Weights of a small autoregressive pixel model: layers 12, 10600 steps.
Rows from block 6 of a small autoregressive pixel model, named by matrix and row number. Rows with one number belong to one neuron. Each number is 128 + 24 x the weight over its row's rms, rounded and kept within 0 to 255. All counts start at 0.
After each neuron's rows are labels from the 100 images, of 14976, where the neuron reaches its highest value: "strongest on" is what is common among them. Only what is clearly more common there than usual is listed. The data: analogue clock faces.
# fc1: MLP up (model.blocks.6.mlp.fc1.weight, 1280x320), inputs 0-159
# fc2: MLP down (model.blocks.6.mlp.fc2.weight, 320x1280, transposed), outputs 0-159

fc1.441 [147 133 136 160 185  92 105 131 140  77 125 158  92  90 121 175 134 138 129  72 149  80 170 124 112 171 146 146 132 110 136 170 145 127 143 166 142 143 121 159 168 152 145 109 136 110 140  81 133 131 104 123 157 106 170 117 142 153 114 157  95 131 111  94 109 146 117 117  85 130 135 178 133 157 129 176 130 114 155 138  94  82 116 134 110 117 150 105 126 130 133 169 150 179  96 133 153 149 112 102 118 117 153 144 151 136  84 142 151 181 123 151 122 113  97 112 144 107 107 114 110 139 131 114  95  88 137 134  94 147 145 141 125 142 112 129 145 108 159  97 116 159 110 131  89 164 139 144 161 131 107 105 121  87  93  97 118 129 116  97]
fc2.441 [121 121 151 123 105 141 138 138 100 154  92 138 157 146 185 115 103 111 122 136 136 125 122  80 127 113 132  88 151 139 117 106  50 149 119 103 101 129 125 125 126 131 112 163 141 121 106 154 100  97 128 112 122 117 123  76 139 132 127  94 151 121 155 158 157 107  82 138 188 133 118 113 147  76 120  64 134 183 162 122 170 128 119 101 118 118 153 129 134 147  84 118  84  94 107 125 105 125 153 152 190 155 157 103  92 129 167 133 109  91  92 141 151 110 166 123  74 175 131 140 121 122  82 119 146 166 144 142 156 153  93  97 147  68 135 163 135 177 108 108  90 110 102 109 130  91 133 108 147 130 118 143 143 139 137 117 113 160 144 122]
strongest on: minute hand past 3; minutes: 15 to 19; minute hand past 2; minutes: 10 to 14

fc1.288 [ 94 175 119  87 150 122 138 115 139 134 129 148 147 129 154 110 175 125  81 126  83 142 116 104 123 175 139 145 158 102 128 121 131 108 127 161 130 130 169  96 128 152 154 150 122 114  98  85 136 141 119 153 150 130 163  85 107 129 148  91 180 136  98  96 104 145 151 109 130 166 129 143 127 179 107  99 134 127 104 143 146  96 123 143 156 146 155 166 117 148 131 116 124 126  56 103 143 108 128 131 122 128 110 134 141 114 130 132 169 143 133 141 118 105  94 117 134  85 164 187 149 140 129 137 173 119 145 135 125 138 137 154 113 123 155 163  78 108 143 185 156  79 127 105 111  93 134 135 153 140 172 189 135 157 106 160 114 172 141 154]
fc2.288 [139  79 148 117 114 165 140 111 142 123 166  85 121 121  93 127 105 153 137 164 117 127 131 125 175 127 138 108 118 116  99 133 141 134 100  94 113 180 134 159  76 127 101 122 158 151  98 124 110 132 143  96 132 122 108  99 106 112 148 139  60 181  97 117 159 112 121  95  92  97 160 127 131 110  98 131 121 167 111 118 110 135 132 165 165 103 136 138 130 111 151 119 184 150 161 102 119 157 141 106  86 144 149 141 130 134 158 120 103 104 125 137 115 110 100 144 126 153 114 116 115 154 124 111 108 133  69 112 170 127 187 114  98  78 149 140 126 129 119 108 127 136 128 151 147 108 141 122 123 127 113 139 128 140 153  89 121 183 100  97]
strongest on: minute hand past 8; minutes: 40 to 44

fc1.47 [111  95  91 113 122 143 112 145 129 119 135 126 126 145 112 147 133 150  99  87 166 113 146 169 137 106 131 163 154 106 140 106 101 129  96 112 112  88 113 128 108 148 111 113 136 113 162 119 101 159 123 147 143 132 110 125 131 126 132 115 159 138 126 101 151 153 112 151 147 151 149 117 139 141 108 148 120 161 152 121 110 127 124 143  79 181 106 162 165 133 118  99 128 156 126 129 143  97 162 152 160 124  78 114 129 131 101 146 139 151 140 135  99 140 152 149 127 134 181 102 107 105 178 141 113  98 106 110 114 140  99 149 149 158 118 156 153 182 120 123  96 124 141  79 108  58 158 174 103 132 148 126 108 120 111  69 113 170 152 111]
fc2.47 [173 166 134 129 106 149 126 102 109 122 158 148 137 117 153 126 111 143 138  99  84 173 146 142  97 121 148 141 115 162  67 146  89 134 150 182 115 110 142  92 123 133 118 144 152 109 132 128 158 126 151 131 146 134 106 144 163 112 148 130  75 128 156 111 103 103 132 131  88 147 134 115 123 124 154  89  95 121 125 175 129 144 146 124 174 107 124 161 119 155 124 140 132 133 121 121 127 130 110 111  76 103 162 125 137 124 130 143 132 151  99 103 186 133 105 155 143 134 110 143  82 138 133 147 129 130 133 111 142 118 156 144 118 160 107 104 138 100  99 114 167 104  89 173 171 144 154  88 108 137 122 116 120 121 104 150 148 114 127 130]
strongest on: dark face

fc1.494 [184 105  92 122 129 143 135  98 134 155 157 106  64 121  81 104 157 144 122 122 122  78 104 118 152 124 109  93 120 136 117 128 111 137 124 146 129 126 149 129 136  99 137 123  99  97 101 124 123 193 131 124 113 129 141 139 135 128 155 121 120 127  81 129 114 151 153 133 119 143 130 116  68 132 104 124 129 103 147 162 142 154 157 115 123 123 151 140 147 116 100 136 125 152 132  85  96  73  92 117 112 167 165  94  98 124 176 161 150 109 157 138  81 151 125  84 109 145 110 107 137 136 138 135 131 130 157 140 106 155 131 112 149 135 117 101  65 105 150 136 155 129 149 124 100 109 138 193 120 139 128  90 156 116 137 122 162 139 115 160]
fc2.494 [ 94 123 148 125 134 114 123 163 111 137 112 162 192 102 158 156 125 113 140 112 133 148 157 136 114 150 178 152 137 124 148 143 150 122 155 113 113 115 144 148 135 131  99 127 154 139 164 113 136 106 115 140 157 124 149 127 125 100  96 146 142 103 191  91 170 131 128 115 145 107 137 148 155 118 141 143  95 151 118 111 126 123 117 124 126 103 116 111  84 143 137 107 121 111 139 157 138 155 132 106 145  75 131 126 132 135 104  83 100 155 108 152 163 139 146 176 128 142 137 145 100 118 150 106 117 104 105  98 170  95 126 149 114 140 124 176 167 145 103 123  95 132 113 127 145 114 152  69 129 144 138 184  80 151 117 156  94 111 139 137]
strongest on: minute hand past 8; minutes: 40 to 44

fc1.572 [ 75 141 109 132 120 179 140 132 144  85 154 111 106 165 164  91 127 149 143 125 116 143 130 155 108 105 134  83  90 106  99 145 109 117 123 120 116 126 147 158 134 114 109 115 166 117 158 143 162 154 121 135 118 170 146  95 129 121 151 182 146 152 129  99 149 140 164  88 133 120 132 158 111 141  93  42 172  80 129 117 161 133 120 161 143 110 157  78 139 152 138 138 111 122 148 127 123 131 137 124 148 141 117 105 113 171 126 172 114 128 137 116 154 128 114 127 143 138 148 108 148 111 125 135 140 104 147  86 126 125  93  71 116  84 153 161 126 132  91 118 134 147 171 121 174 133 129 190 120 164 161 126 163 103 119 141  97 118 135 102]
fc2.572 [141  75 141 143 136 111  86 118 124 123  96 154 123 141 123 182 118  93 110 118 110 112 114  99 170 151 155 157 170 159 113 134 174 144 160 104 118  81 113  83 112 148 119 144 103 109  85 126 133  71 142 123 118 123 100 146 135 127 122 100 109 122 109 162 117 130  83 175 108 116 117 108 144 121 139 201  78 194 140 109 113 155 135 120 148 179  82 184 128 107  99  93 145 135 156 157 137 139  98 106 105 181 123 134 138 135 126  67 108 128 149 160 121 134 124 137  69 135 144 144  82 131 114 139 117 128  79 162 139 118 131 148 136 146 125 127 116 103 190 116 120  87 137 145  81 110 139  95 114 134 122 105 122 127 126 140 160 137  84 132]
strongest on: four ticks

fc1.347 [137 138 157 123 140 153 120 140 134  69 147 102 147 140 122 100 139 154 118 108 122 133 161 107 123 178 174 161 117 153 139 114 143 137 108 155 166 140  82  99 109 124  84  85 105 158 190  87 101 120  82 107  94 130 128 142 162 130 142 138 149  93 139  91 104 117 116  71 117 133 134 128 128 132 107 114  90 153 149 126 123 123 164 159 152 120 126 136 134 131 111 140  97 114 136  97 143  78 142 135 126 131 149 111 127 159 127 172 146 165 136 158 104 157 105 134 120  93 138 142  95  97 147 114  93 108 118 119 112 134 163 132  93 110 161 144 137 133  74 100  91 103 139 145 132 121 177 131 105 128 136 143 150 134 107 114  63 104 108 133]
fc2.347 [ 82  99 127  95 104 115 117  99 108 145 103 143 161 117 148 143  99 123 107 135 115 146 145 141 131 114  49  85 127 129 110 124 126 135 129 116 107 120 153 143 116 142 156 148 157 118 131 109 132 133 130 141 171 142 145 151  99 127 169 131 128 115 111 180 150 112 103 150 142  87 125 148 104 115 168 130 142 107 112 104 135 140 105 104 118 108 117 149 130 135 117 109 131 119 119 145 129 135 132 149 160 103 135 137 132  85 132 109 116 128 143 206 179 111 186 195 100 179  98 167 101 125 101 144  95 106 122 157 127 144  88 118 172 125 120 140 122 127 165 128 115 132 123  93 150 168  89 110 127 149  95 133 163 111 122 115 153 122 149 161]
strongest on: minute hand past 8; minutes: 40 to 44

fc1.726 [119 165 109 177 183 114 111 128 101 132 120 151 109 123 111 184 112 167 115 101 155 135 115 103 139  97 131 165 120 143 164 138 120 139 121  88 134 130  97 142 161 110 152  67 115 171 117 163 105 131 149 146 132 140  84 142 144 142 111 143 160  63 155 168 114 145 131 125 145 113 130 150 151 150 125 132 135 130 112 121 156 123 149  94 115  98  91 121 167 128 130  86 125 111 108 129  91  96 167 112 140 150 136 130 159 118 112 122  98 122  96  95 128 154 125 146 109 137 143 109 139 148  90 152  93 169 168 132 126 154 154 107 128 133 113 105 150 143 103 117 108 160 126 120 120  91 101 127 145  71  88 154 148 112 123 121  68 131 124 138]
fc2.726 [154 115 119  84 105 147 125 109 145 146 129  74 137 111 126  73 163  96 131 165 123  71 149 144 108 161 161  84 155 134  90 140 135 114  97 167 132 147 149 117 112 145 111 179 148 107  98  79 131 129 145  94 101 162 151 121 120 109 144 128 110 191 124  99 183 121 102 135 137 136 123 159 114  93 120  94 107 127 133 143 101 129 121 115 137 141 122 111  80 119 111 108 128 140 143 140 129 162  78 143 123  94 147 110 123 106 140 138 119 101 139 126 117 101 162 102 146 123  97 135 146 163 173 125 141 106 117 120 126 115  90 146 128 176 141 132 114  97 165 116 114 140 143 123 128 154 143 118 138 139 187 135 133 127 142 126 138  99 109  93]
strongest on: four ticks

fc1.30 [103 131 103 129 141 153 142 129 147 139 147 140  86 107 124 132 113 119 181  95 132 109 181 141 111 170 149 147 106 134 139 175 149 146 128 107 125 139 108 151 159 118 110 110 120  97 105  87 137 145 135 144 159 162 118  92 145 139  83 101 120 115 123 172 134 150 137 142 104 143 164 126 127 134  97 120 126 119 113 118 153 151 159 164 139 130 120 119 132 162 168 148  95 157 148 124 129 148 127 169 144 141 144 130 130  74 158 157 145 120 141 159 130 122 154 176 104 125 126 126 129  95 139 141 121 137 126  91 128 127 108  72 106 159 147 136 112 135  72 102 164 144 125 148 119 135 166 154 116 137  95 143  86 131 143 136 129 143  72 107]
fc2.30 [187 149 118 126 105 148 133 125 124 114 168 122 171 141 116 132 126 155 102 185 131 150  79 134 108  78 138 121 139 126 129 149 118 104 106 142 142 104 137 139 145 153 179 160 144 195 179 140 136 103 101 123 126 115 119 141 176 161 157 107  98 130  98 100 130 144 108 102 109 160 157 161 158 109 186 136 128 129 150 106  77 113 120 121 129 149 133 134  93 125 140 129 150 117 134 180 128 127 138 143 130 135  95  92 156 147 134 124 123 111 166 136 141 124  99 147 132  83 144 141 136 138 148 131 133  92 121 107 109  88 180 158 146 144 119 122 132 116 129 118 105 104 145 106 115 128 122 130 120 128 141 119 151  96 133 142 144 133 139 167]
strongest on: minute hand past 3; minutes: 15 to 19

fc1.608 [121 110 101 135 183 148 122 109 143 138 168 113  90 131  92  97 166 112 110 130 100 157 137 138 147 135 144 133 120 121 125 124 125 128 166  95 123 146 121 125 121 141 127 157 109 134  69 183 138 176 102 102 172 122 144 104 131 103 129  85 152 115 135 131 135 169 101 121 123 160  88 114 110 146 100  94 149 131 118 147 137 121 141 130 109 128 112 170 124 130 131  96 108 131 129  61 114 102 124 146 184 127  79 141 116 126 117 153 131 150 149 116 106 134 157 144 110 129 139 133 129 114 151 109 128 112 103 127 139 158 114 106 131 174 100 177 174 114 145 102 136 138 153 133 131  74 172 108 126  99 137 160  90 132 109 127  92 153 112  94]
fc2.608 [155 124  76 112 118 105 156 129 118  86  74 126 118 145 100 127 107 171 136 103 140 106 157 165 124 128 138 127 140 105 136 117 132 135 147 104 112 125 130 106 160  96 111 110  88 113 140 115 156 134 141 125 101 132 110 140 141 124 125 125 103  91 102 135 136 149 131 122 111 139 108 134 138 155 140 126 182 164 153 115 106 143 147 113 124 127 114 126 146 134 118 138 131 133 112 109  99 124  92  97 147  77 121 162 165 123 109  71 154 128 115  87 135 141 129 118 103 171 160 107 109 113 110 109 122 189 140  83 132 133 132 172 164 117 139 122 161 143  98  72 122 142 174 131 182 142 154 142 116 136 107 147 170 139 142 106 172 104 146 160]
strongest on: dark face

fc1.290 [132 167 146 154 105 150 114  91 104 152 154 157 100 107 120 138 124  94 153 143 135 123 120 101 144 100 165 115 100 142 131 143 138 167 159 120 140 109 134 108 146 158 107 125 131 108 135 143 109 142 123 114 109 143 116 135 126 141 158 154 102 147 127 116 115 138  90 127 148 129 146 112 119 128  81 100 119  79  95 109 133 149 141 113  84 122 151 116 126 107 122 104 131 168 155 124 138 127 151 147 146 185 144 144  91  57 103 136  62 127 124 135 156 182 105 174 131  89 111  94 143 111  89 153 115  97 130 142 164  89 116 144  76 134 149 109  93 140  93 134 116 174 124 129 134 125  63 169 115 160 145 140 169 158 158 142 134 125 125 117]
fc2.290 [114 115 118 138 148 154 114 130 126 121 168 121 145 134 100  93 149 117 107 105 133 120 135 156 120 146 128 127 153 102 107 100 146 139 105 134  80  80 148 140 111 125 119 155 147 103 155 107 165  64  81 122 148  82 117 163 104 144 136  98 118 146 120 126 142 121 156 108  93 141  83 142 119 121 145 125 103 184 155 154  93 128 100 135 149  97 101 146 136 144 172 118 135 105 122 103 112 127 107 102 172  94 125  86 156 138 109 128 149  96 154 106  97  88 168  97 119 153 140 214 103 123 109 131 137 149 152  95  67 193 157  57 142 106 145 145 137 161 149 139 144 115 136 132  99 139 182 105 124 125 108 133  93 104 119 133 152 131 148 105]
strongest on: minute hand past 11; minutes: 55 to 59

fc1.151 [118 153 101 121 105 138 101 132 160 104 117 121 150 124  85 144 179 137 107 183 113 137 119  94  94 180 104  95 128 142 155 147 164 110  75 145 108 163 135 114  85 138 139 122 166 134 131 143 147 135 145 120 143 133 114 126 129 139 173 132 160 145 128 157 126 182 166 138  92 104 145  99 159 148  90 115 111 133 102 178 146 126 111 157 109  99 126 128 145 138  86 133 178 129 151 115 120 129 139 166 154 135 126 121 155  93 129 126 150 139 127 131 141 123 125 180 140 109 124 101 108  96 110 147 150 117 127 123 115  82 142  84  99 132 143 158  66 117 129 177 115 141 158  85 112 113 124 142 129 185 103 124 164 151 112 127 126 138 175 139]
fc2.151 [153  96 123  92 138 152 121 137 116 126 175 137 105  91 170  88 100 133 133  87 136  98 161 169 111  98 123 138 124 119  83  83 110 107 180 113 107  53 137 147 152 140 123 123 104 128 127 126 109 114 120 102 112 117 119 129 118 146 130 116 114 128  83 103 117 154 126 138 169 154 105 154 122 144 148 106 130 154 155 105 105 122 124  70 104 129 142 145 117 108 172 112 106 100  97 114  95 151 141 106 127 111 147 136 127 154 162 141 109 120 108 148 112 130 136 123  59 143 134 160 146 138 122 140  95 140 103 126 142 122 124 145 135 177 128 111 162  87 157 100 120 136 136 147 152 117 142  78 102  85 126 142 123  99 131 132 132 118 110 105]
strongest on: minute hand past 3; minutes: 15 to 19

fc1.157 [ 78 121  91  96 126 140 135  92 146 162 109 114 103 150 181 140 174  75 135 136 142 112 109 134 118 148 128 154 140 120 135 146 138 101 128 112 142 116 113 117 111 113  94 155 119 164 114 107 153 142 178 173  91 123 133 114  85 133 160  69 139 157 165 190 122 163 143  87 143 147 114  82 125  83 100 155 164 111 137 132 137  93 124 135 134 126 161 132 154  97 140 107 103 168 109 100 139 111 104 101 118 128 123 149  98 159 172 107 119 130 115 154 129 147 127 134 125 129  98 126 101 126 150 124 167 171 125 131  99 103  92  87 113 114 154 163 105 113  97 104 156 145 155  97 138 106 129 115  89 161  98  92 132 149  95 122 135 145 154 133]
fc2.157 [130 105 173 171 104 169 132 123 103  99 163 123 166 132  94  89  90 161 127 125 106 143 134 149 173 140 148 112 129 151 138 112  77 136 176 141 135 118 142 143 133 136 140 106 108 106 117 135 107 114  94 115 176 142 109 136 154 165  66 192 122 118  88 108 149  91 147 155  94 136 160 123 169 151 187 127  87 112 100 139 148 156 145 141 145 141  93 101 130 142 127 155 149 111 149 160 108 160 118 124 145 124 150 101 134 145  50 171 136 146 144 124 150 112 127 119 133 127 159 138 160 128 121 143  91 126 137 132 150 135 162 140 127 144  87 123 128  98 159 144  96  97 101 166 156 127 128 138 125  98 147 174 136 109 162 158 154 120 106 165]
strongest on: minute hand past 3; minutes: 15 to 19; hour 3

fc1.52 [146 140 145 167 135 162 147 143 151 163 161 110  68 140 165 111 137  78 156 102 121 132 154 150 122  93 120 135 134  80 143  98  99 111 141 145 125 118 174 128 102 130 174  97 154  77 112  94 144 127 122 145 103  82 138 131  99 122 129 161 122  87 133  83 126 158 129 156  97 123 151 122  98 119 135 117 157  98 119  91 131 121 157 132 103 126 182 125 116 117 164 137 148 103 159 113 150 138 113 136 157 134  80 121 116 109 137 125 101 104 172 153 141 108 108 125 159 109 101 116 129 100 142 144 127  97 106 126 154  96  83 123 123 119  67 157 144 101 171 131 117 116 108 147 138 101 124  99 123 145 125 145 129 111 121 176 170 145 131 124]
fc2.52 [ 92 103 125 122 131 109 145 139 124  93 126 164 118 143 114 133 136 158 143 128 135  83  86  93 107 133 160 137 103 157 135 159 159 135 139 117 125 138 100 121 189 151 102 156 147 118 157 115 143 159 130 129 173 132  97 115 162 147 154  79 138 158 105 139 105 103 133 120 138 140 144 151 138 154  87 148 141 153 111 126 126 143 150 154 142 145 161 137 161 104 119 116  99 161 142 126 153  93 150 141 138 105 144 122 129 157 100  94 106 125  72  79 117 162 149 178 173 139 171  93 128 118 122 109 120 150 154 131  81 148 148  87 109 159 168 122 107 109  75 116 156 147 168 128 138 153 161 145 107 133  76 122 114 126 124  65 141 110 155 104]
strongest on: square case

fc1.630 [122 153 128 151 110 151 158 188 134 172 149  74 160  97  97  95 156 106 145 136 150 106 118 144 124 177 114 136 146 174 157 127 142 138 103 122 115 149  87 134 107 139 133 169 151  81 115 116 150 127 134 175 109 155 108 148 133 161 119  89 174 142 140 166 134 152 148 102 153 146 108 106 126 107  81  86 134 168 140 155 131 109 165 143  88 116 153 175 176 109 152 111 144 155 172  88 129 137 150 180 141 107 106 139 106 114 131 108 117 115 141  88 130 151 139 146 128 128  98 129 162  80 165 192 117 104 106 112 133 133 105 100 117 130 135 145 110 126 102 120 102 129 121 129  84 115 136 154 125 157 118 134 165 133 141 140 128 147 181 135]
fc2.630 [133 119 161 112 138 117 115 102 158  82 111 184  99 174 142 154 134 107 122 119 109 153 127  96 155 120 165 151 142 122 106 136  96 152 123 148 125 103 137 120 113 117 132  96 102 161 123 131 125 123 110  79 137  89 103  85 111 104 123 134  87 114  89  97 133 118 143 178 115 164 176 146 150 144 167 147  86 128 173  54 105 121 103 128 146 121 127  84  87 160  98 125 109  96  80 160 143 133  91  80 104 161 177  83 155 145 157 159 154 127 105 160 144 106 134 144 112 128 137 141 124 147  98  74 104 100 145 106 114 104 153 153 140 132  99 123 134 109 111 154 128 116 127 155 130 119 116 111 142 137 105 148 108 125 104 129 105 108  94 130]
strongest on: four ticks

fc1.28 [140 126 156 121  94 135 140 132  89  87 161 128 126 114 120 191 172 130 105 119 136 123 151 124 150 124  60 148 150 181 135 130  78 136 112 104 144 104 132 153  74 145 162 100 117 109 146 160 133 143 117 146 128 148 121 112 115 105 131 124 158 133 133 134 142 123 153 130 116 112 131 166 114 120  88  93 107 116 141 138  96 148 128 129 143 123 117 145 172 164 160 138 115 165 139 118 122 116 148 126 144  98  76 166 143 163 131 113 102 141 158  98 144 120 134 144 122  85 178 126  76 112 150 138 142 113 103 125 115 115 137  74 113 148 123 158 164 148 159 137  71 119 135  85 140 104 167 138 110 111 122 114 131  96 166 110 151 115 140  82]
fc2.28 [126 118  85 130 136 166 117 140 156 129 129 144 111 134 164  66  96 125 138 106 132 168 117 155  98 120 175 145 148 134  93 113 148 136 126 171 101 103 147 105 154 137  70 143 131 157 126 128 141 120 143 119 118  97 129 123 143 132 145 120 106 155 153 135 122 119  76 130 125 125 151 116 135 111 145 110 123 122 134 143 167 102 139 128 135 104 130 138 117 122  90 139 144 129 104  75 135 136 101 100 109 135 148 112 153 116 139 132 194 125  86 129 147 115 107 130 125 145  76 144 143 115 132 134  96 136 151 142 157  89 128 108  75 127 103 135  85 136 109  85 170 126 179 198 112 158 107 159 174 128  97 133 131 142 102 145  72 131 137 123]
strongest on: dark face; minute hand past 5; minutes: 25 to 29

fc1.180 [164 126 137  86  59 159 110 146  98 176 131 126 164 103 136 101  86 116 151 159 102  99 142 150 170 139 196 137  75 147 155 148 131 101 137 154 155 147  97 132 145 123 123 160 146 144 121 109 129 143 116 145 134 130 127  93  89 132  96  68 130 109 114 132 108 114 105 140 127 160 124  93  95 105 121 146 147 110 142 104 122  88 104 131 103 143 134 145 136 145 147  95  84 155 148 163 157 167 120 133 122 178 140 174 150 135 131 140 157 132  99 116  96 155  80 161 130 131 109 150 115 120 118  84  82 114 107 127 142 135 110 162  98 128 110 105 133 127 133 150 154 152 157 143 137 147 158 149 145 112 139 157  81 112 122  98 111 129 129 143]
fc2.180 [152 130 117 132 197  88 180  93 163 139 126 109 137  96 123 163 156 151  77  98 121 137 125 113  79 138  84 149 159 105 128 107 115 140 103 117 130 136 113 137 145 118 146 123  86 103 129 145  93 147 141 132 138 138 122 150 161 107 122 143 111 129 142 104 157 182 134 101 139 124  88 136 150 155 114 126 123 152 116 124 162 169 123 165 163 119 121  99 113 144 127 176 161  90  98 114 132  82 112 132 135  62 120  87 104 123 140 111  84 116 149 156 160 138 171  97 123 130 145 101 114 108 110 154 183 161 134 108 146 103 149 103 140 119 176 160 130 127 115 114 133 120  84  97 115 132 102 103 124 163 116  84 145 128 139 124 131 118 127 113]
strongest on: second hand

fc1.758 [116  86 116 143 155 135 103 120 139 117 127 163 102 146 117 132 105 165 113  96  92 136 123 133 131 115 175 149 150 109 139 144 181  80 116 105 138 128 120 132 172 160 119 132 175  73 110 118 121 129 121 131 129 156 156 132 122 108 111 117 114 146 131 128 108  90  98 153 108 151 119 113 125 180 114 119 101  90 105 118 147 168 129 141 126 123 100 125 156 175 103 107 140 111  83  92 106  88 146 112 149  97 150 132 119 118 140  90 117 118 152 141 155 116 138 109 123 101 162  64  99 113 156 133 160 116 120 135  97 120 161 111 131 142 115 134 158 153 130 148 127 138 121 134  87 109 183  78 107 145 112 111 185 149 129 112 156 139 143 126]
fc2.758 [127 116 118 145 127 132 160 122 101 129 132 123 125 122 139 130 128 139 148 167 134 102 140 109 155 158 125 101 107 151 128 124  75 162 171 115 116 123 148 106 116  70 105 151  77 154 174 112 114 110 137 148 119 102 108 126 133 160 163 170 152 134 144 184 161 157 125 125 135 104 140 148 133 118 131 112 156 146 131 162 133 113 149  93 119 151 122 136  98  93 137 151  96 149 135 139 144 141  86 162 130 168  90 123 153 118 161 143 146 157 136 165  99 161  98 138 129 133  95 142 127 126 101 138  66 126 155 125 126 139  70 121 144 125  92 146  84 108  92 103 122  97 129 141 179 145  94 165 140 150 126 134  88 121 113 156 144 151 102 136]
strongest on: minute hand past 8; minutes: 40 to 44

fc1.675 [103 128 147 169 164 112 171 145 116 163 152 108 127 132 143 137 130 107 111 118 120 149 159 139 111 111 145 128 117 104 158 173  80 181  96 147 152 118 127 154 126 110 122  92 118  76 144 144 107 142 114 120  92 132 129 144 157 143 161 137  99 159 108 137 144 145 127 106 122 100 131 147 151 149  88 124 149 109 121 116  62 182 164 117  85 129 108 103  95 157 143 169 116 137 148 143 117  86 106 146 157 157 150 113 103 137 149 171 148  98 139 113 148 128 159 114 108 154 165 132 135 100 155 158 148 120 115 120 170 138 152  88 118 146 111 139  95 112 138  94  68 133  82 128 145 118 109 134 115  91 139 128 157 110 177 135 148 130 107 181]
fc2.675 [133 116 103 107 120 103  57 118 143 103 108 148 105 150 104 124 131 151 133 133 143 108 105 104 144 125 120 115 173 131 130  83 190  99 128 132 100 147 148 134 123 131 163 154 115 120 142 141 143 112 146 152 158  94 124 103 138 103 110 113 129  89 143 108 130 115  90 142 157 130  90 106 106 118 144 147 129 132 106 140 183 110  96 156 129 111 156 164 162  83 138  99 138 120 124 126 108 144 150 118 119  94 140 114 151 133 106  97 112 139 120 157 111 154 152 125 109  95 124 101  99 145  97  94 100 140 125 103 118 144 123 122 148 101 152 117 159 117 143 154 148 135 175 105 100 138 152 102 127 126 163 113  94 150 106 127 114 157 142  78]
strongest on: minute hand past 11; minutes: 55 to 59

fc1.130 [156  96 139 163 118 126 123 121 123 117 140 174 133 105 143 114 124 157 143 108 113 109  71 141 109  97 157 123 105 138  97 108 109 177 143 161 148 148 118 157 107 120 136  89 128 169  95 140 150 141 140 132 162 102 143 141 134 136 100  97  93 116 101 129 127 103  93 122 108 117 129 126 109 145 141  98 152 145 139 152 127  87 135 105 139 144 100 122 106 160 147 166 149  95 166 100  95  85 152 118 167 141 124 149 125 145 152 136 114 129  99 143 116  94 130 161 137 136 106 168 161 110 115  98 126 158 135 169 118 113 116 142 152 145 125  89 140  80 178 129 134 108 137 133  51 170 132 138 124 116 159 140 150 134 120 128 142 133 112 127]
fc2.130 [135 188 149  85 128 153 123 164 137 134  73  98 115 140 167 136 143 129 133 142 162 161 163 102 156 119 112 138 130 125 175 157 135  78 103  92 101 105 140 116  87 111 116 156 138 135 143 119 113 124 101 124 128 133 118 136 116 132 159 151 167 133 137 141 111 132 156 144 175 117 110 126 154 121  84 121 109 135 116 112 126 133 121 159 107 112 125 118 115 114  92  75 103 117 103 162 144 145  88 132  95  96 114 101 100 110  99 108 120 115 179 107 146 179 131 116  82  94 139 117  97 172 170 132 120 125  97  91 116 142 135 103  94 119 160 142 154 199 116 111 120 150 147 108 166 120 135 153 120 127  97 140 110 145 150 104 113 171 169 141]
strongest on: minute hand past 11; minutes: 55 to 59

fc1.230 [131 141 134 137 168 119 149  99 157 132 137 133 112 148 152 130 150 125 117  99 148 120 106 134 100 150 106 163  99  65 145  88 128 145 146 117  89 128 118 134 160  93 115 120 117 111 127 119 138 104 117 122 129  99 118 106 127 174 146 118 180 155 117 104 132 146 107 129 116 132 135  76 139 163 135 138 160 124  68 115 180 103  77 106 120 151 121 129 127 145 136 109 116 111  92 173  92 126 100 130 148 139 135 158  99 117  95 119 153 100 105 104 134 106 133 111 165  83 131 120  93  59 139 125 147  95 141 136 145  82 117 113 147 138 122 145 129 137 135 112 117 156 127 106 118 131 124 124 103 138  90 131 103 159 143  89 134 169  98 130]
fc2.230 [139 115 160 172  91 107 118 131 137 132 118 152 136 154 100 134 115 144 100 119 119  96 114  77 156 189 119 103 181 133 130 143 141 132 149 149  98 101  93 154 112 129  92 131 113 130 130 125 142 117 145 132 112 113 125 152 160 107 125  88  91 105 107 151  65 111 144 136 105 125 132 176 127 123 153  75 115 132 121 141  84 125 139 140 134  94 151 138 112 135 105  98 112 126 110 135 164 150 124 156 196  76 126 138 140 124 156 104 120 152 101 167 126 144 151 116 137 159  90 170 148 152 146 114 101 163 151 121 144 127 148 150 148 129 127  93 137 186 114 135  94 112 117 171 102 138 137  95 163 100 130  91 112 105 143 136 143 130 115 138]
strongest on: four ticks

fc1.242 [124 165 110 148 135 114 116  84 129 141 134 150 100 148 139 126 140 119 172 123 115 160 113 125 133  97 149 119 124 131 143 120  87 124 139 115 110  82 175 129  95 123 130 162 146  98 165 119 102 148  63 103 111 134 111 123 142 146  75 135 118 113  49 139  82 124 140 107 131 143 124 111 136 147 149 147 156 128 111 106 104 120 135 163 142 113 162 113 142 119  99 143 135 137  95 145  98 154  95 138 118 100 112  92 125 103 118 145 141 116 130 113 128 131 126 132 143 110 107 149 143 173 119 112 109 119 118 129 134 125  98  76 119 144 133 147 125 108 105 113 109 106 139 115 120 103 133 121 174 136 129  88 125 115 136 116 132 165  65  86]
fc2.242 [158 103 169 172 113 128 113 184 108 149 106 116 128 112  96 141 133 127 126 112 147 158 139 143 121 154 130 126 130 135 120 105 148 142  81 127 124 108 167 163 147 107 140 169 130 144 117 158 110 140 135 169 138 144 146 105 109 131 129 117 142  97 105  93 108 134  74 141 135 120 109 129 176 109 132  82 114 129 102 142 148 113 137 133  97 146  76 128 197 103 138 118 105 106 119 122 125 132 136 156 172 155 108 160 144 111 123  71 102 104 153 160 144 148 126 130 139 121 136 141 122 103 108  86 112  85 103 105 120 131 124 169 122 159 119 124 128  96 119 166 114 149 202 146 123 127 165 147 158 112  92 164 128 142 136 113 117 109 144 126]
strongest on: second hand; dark face